python train.py --dataset="babble in 24 made-up languages, each with its own sounds, syllables and stress or tones, from a formant synthesiser" --input="log_mel" --bottleneck="kl" --encoder_fused_qkv=true --encoder_expert_mlp_ratio=0.25 --decoder_widths=[48, 96, 192, 192] --decoder_attention=false --decoder_upsampling="transposed_conv" --beta2=0.95 --lr=0.0017 --eps=1e-08 --precondition_frequency=16 --one_sided=false --steps=4900 --warmup_steps=240
Rows from block 4 of the encoder of a small spectrogram VAE, named by matrix and row number. Rows with one number belong to one neuron. Each number is 500 + 25 x the weight over its row's rms, rounded and kept within 0 to 999. All counts start at 0. Numbers have three digits each. After the name is the row's rms in percent of the matrix's.
After each neuron's rows are labels from the 100 clips, of 14976, where the neuron reaches its highest value: "lies over" is the class under the peak. Only what is clearly more common there than usual is listed. The data: babble in 24 made-up languages, each with its own sounds, syllables and stress or tones, from a formant synthesiser.
# fc1: MLP up (encoder.blocks.4.mlp.fc1.weight, 576x192), inputs 128-191
# fc2: MLP down (encoder.blocks.4.mlp.fc2.weight, 192x576, transposed), outputs 128-191

fc1.278 118:509529522537469470540481504496472493490516519505468521482495504480506488517510487513489518494468459554485517458462459486485498467478504504538493493505519505460534516511512492497502507494520506
fc2.278 111:534473496524493487493528510471478498468525489544499495499504463478525499467523525474511501545494506494501524472511498534526524457519530494497480486516497443521457525479471498446485466507511498
lies over: silence

fc1.531 107:537514473524515493513487493531527521526494518507482487503471492483518529541508537465503468504480490491516495515468539509521513492498472466500489510499467503458482493475485511482479548462476481
fc2.531 082:479494548516499533485473496489505502524460505513502524507533539488510499521543480492429545489482488491494487533489433558495514486482541515499493545521519462510476510481511499556499532479500525
lies over: /x/

fc1.497 089:529513501539496467526532524529499484518501524489487546478485479524490468529514489519487506501471468494549483500482524453474500510509467530513522480497483480484479449499513488453510504542500515
fc2.497 123:499476461483497502500493522497499499516481466525471456481500510462511464486502494506484468499504426473474528474509521551501535477492516536490493506484498474483499487500465479495468488483508485
lies over: /aʊ/

fc1.0 088:482532508514478529476515490485494514502522469473530499476467490500493500507496498474463467485472499484491546515518503507512463548486509480528520507457533475516482530462500555481468476500521494
fc2.0 102:508528500480534481538471535490500513485493508531516516510508509509494464490496495503504492543534483513485487501538505484527524482496498529491493571447526537469527484497535454461502470531502534
lies over: silence

fc1.7 088:461489511458506458510506501476511525512459464513485497527533512462482509526521534499483495526467517503519499466509533524509528465502508521478466464484518462524487527559490502462514504521488455
fc2.7 125:501485525503495496482487480520492523435501544540502527551476501508520512523515527451545510497504510498520516500499504481484515480518469575490528476522522502496515515522546542461497491536501478
lies over: /ɑ/

fc1.357 095:490523490453527511507505526506467500525481534471510525540507525510507486510496506488483470442495501498506490456466491523474505527504488479493504518498477479541479486473504522463470482549520587
fc2.357 085:540504514515468479542478521521477521481477475460484454533540524514496560537510466567514470519489494512532505521500515496491494508473488552519515479507513513428525523524453529546474485499499455
lies over: silence

fc1.20 093:480501548499486468504494481510497433469513525486474486511508491522485502552521471502518489522497517464487506502499470508509495520488465501506477506490445503497495515482501498523506510487525478
fc2.20 107:501485435530525477511554462501502517537486490522516472515498513498526488468466528468491523491509515512481481543513487511509492482529506515497458513487449465489525509476507550497529475476517511
lies over: /t˭/

fc1.229 093:518458470493515513524467507503437497420481505479482497491498497477493488490509531457462539521518508493548525483486525495508468512501526472538522493487451517491478501530478527486529522529496539
fc2.229 099:488504553516499521505492523515486511499490533501488421504480501485499493570497506543520491536508493513508486505497504488542475495517548542511482496471488486511526485502526513513479411483500514
lies over: silence

fc1.104 090:538502518520499535526488528496460489468476456506509521511462477482515507487479512497545475524477502493487532556500529461412501452480490502506533505450518519467463504506496485487493515510471498
fc2.104 079:510477522509517492507499481500486541489520515491478492529475518499501496534536470453532490534499473471500521502477516540541480444504489484454496485502441527496562453479494525432493496510524505
lies over: silence

fc1.49 104:504502462526472529520501479493505492523478491500498492485516473493528498516489483498482505490492475385510511457498529460479489460510507468515477504453531467504499498493494518469518526498507529
fc2.49 096:506521526450538501506564390503502533490490535472518491478494546505503478530510524500498528555483489513481507479506470531479459474488513538506482533510472510496499518484495516478522477473509489
lies over: silence

fc1.233 121:542488503492504503491497475468490485534504528549524520515498502479518480478490481507495562573510469512516508481492584491483537459490484491453477493534547500504469502499535506490517518505498508
fc2.233 116:495454519460528427501525467523493492523517476484500493473511507516526499511533471461498517511485524503481474517541475541472483509489498502489501533461474519474496486489484482481523489507477516
lies over: silence

fc1.526 096:489496524507481502542500498471565480504486538514461467477452512469471518511486539484521546501496495526470483450466480499550515497471483527509493475501511476556500571499516513501490491470466548
fc2.526 090:530489488502476526484500535465483476511512479473491512513544478485499521537483506453489505463515481532520527516510530511521491500508482458458527514501514527451478495512502500505489514545472528
lies over: /t˭/

fc1.570 096:500514547545476465512541507539558507539484463497502534509488498513512537477529496498484498498474543494496518521522530491521497506539513508520477529471499538478499502511486468490469525482467541
fc2.570 115:521464458483502521485511496477462475475484503485468532511547491496491495466497509508515518501522429473508479542496468519509473544518521461490519510495547485513477518515442500562499510505535468
lies over: /ɑ/

fc1.567 099:501520505460535499487521450458518502502513469493521518488542525472519538465468530531566503511473498540486465491490442506481484496511546484483490527514502491538526528491495501501526523477497489
fc2.567 090:464478505527478517472487516574500484527507494504530548492475511490504528542496482483484529471492491495476550510530510482507522488489486549488522546491463521540446503496487503502543528513502508
lies over: /ǃ/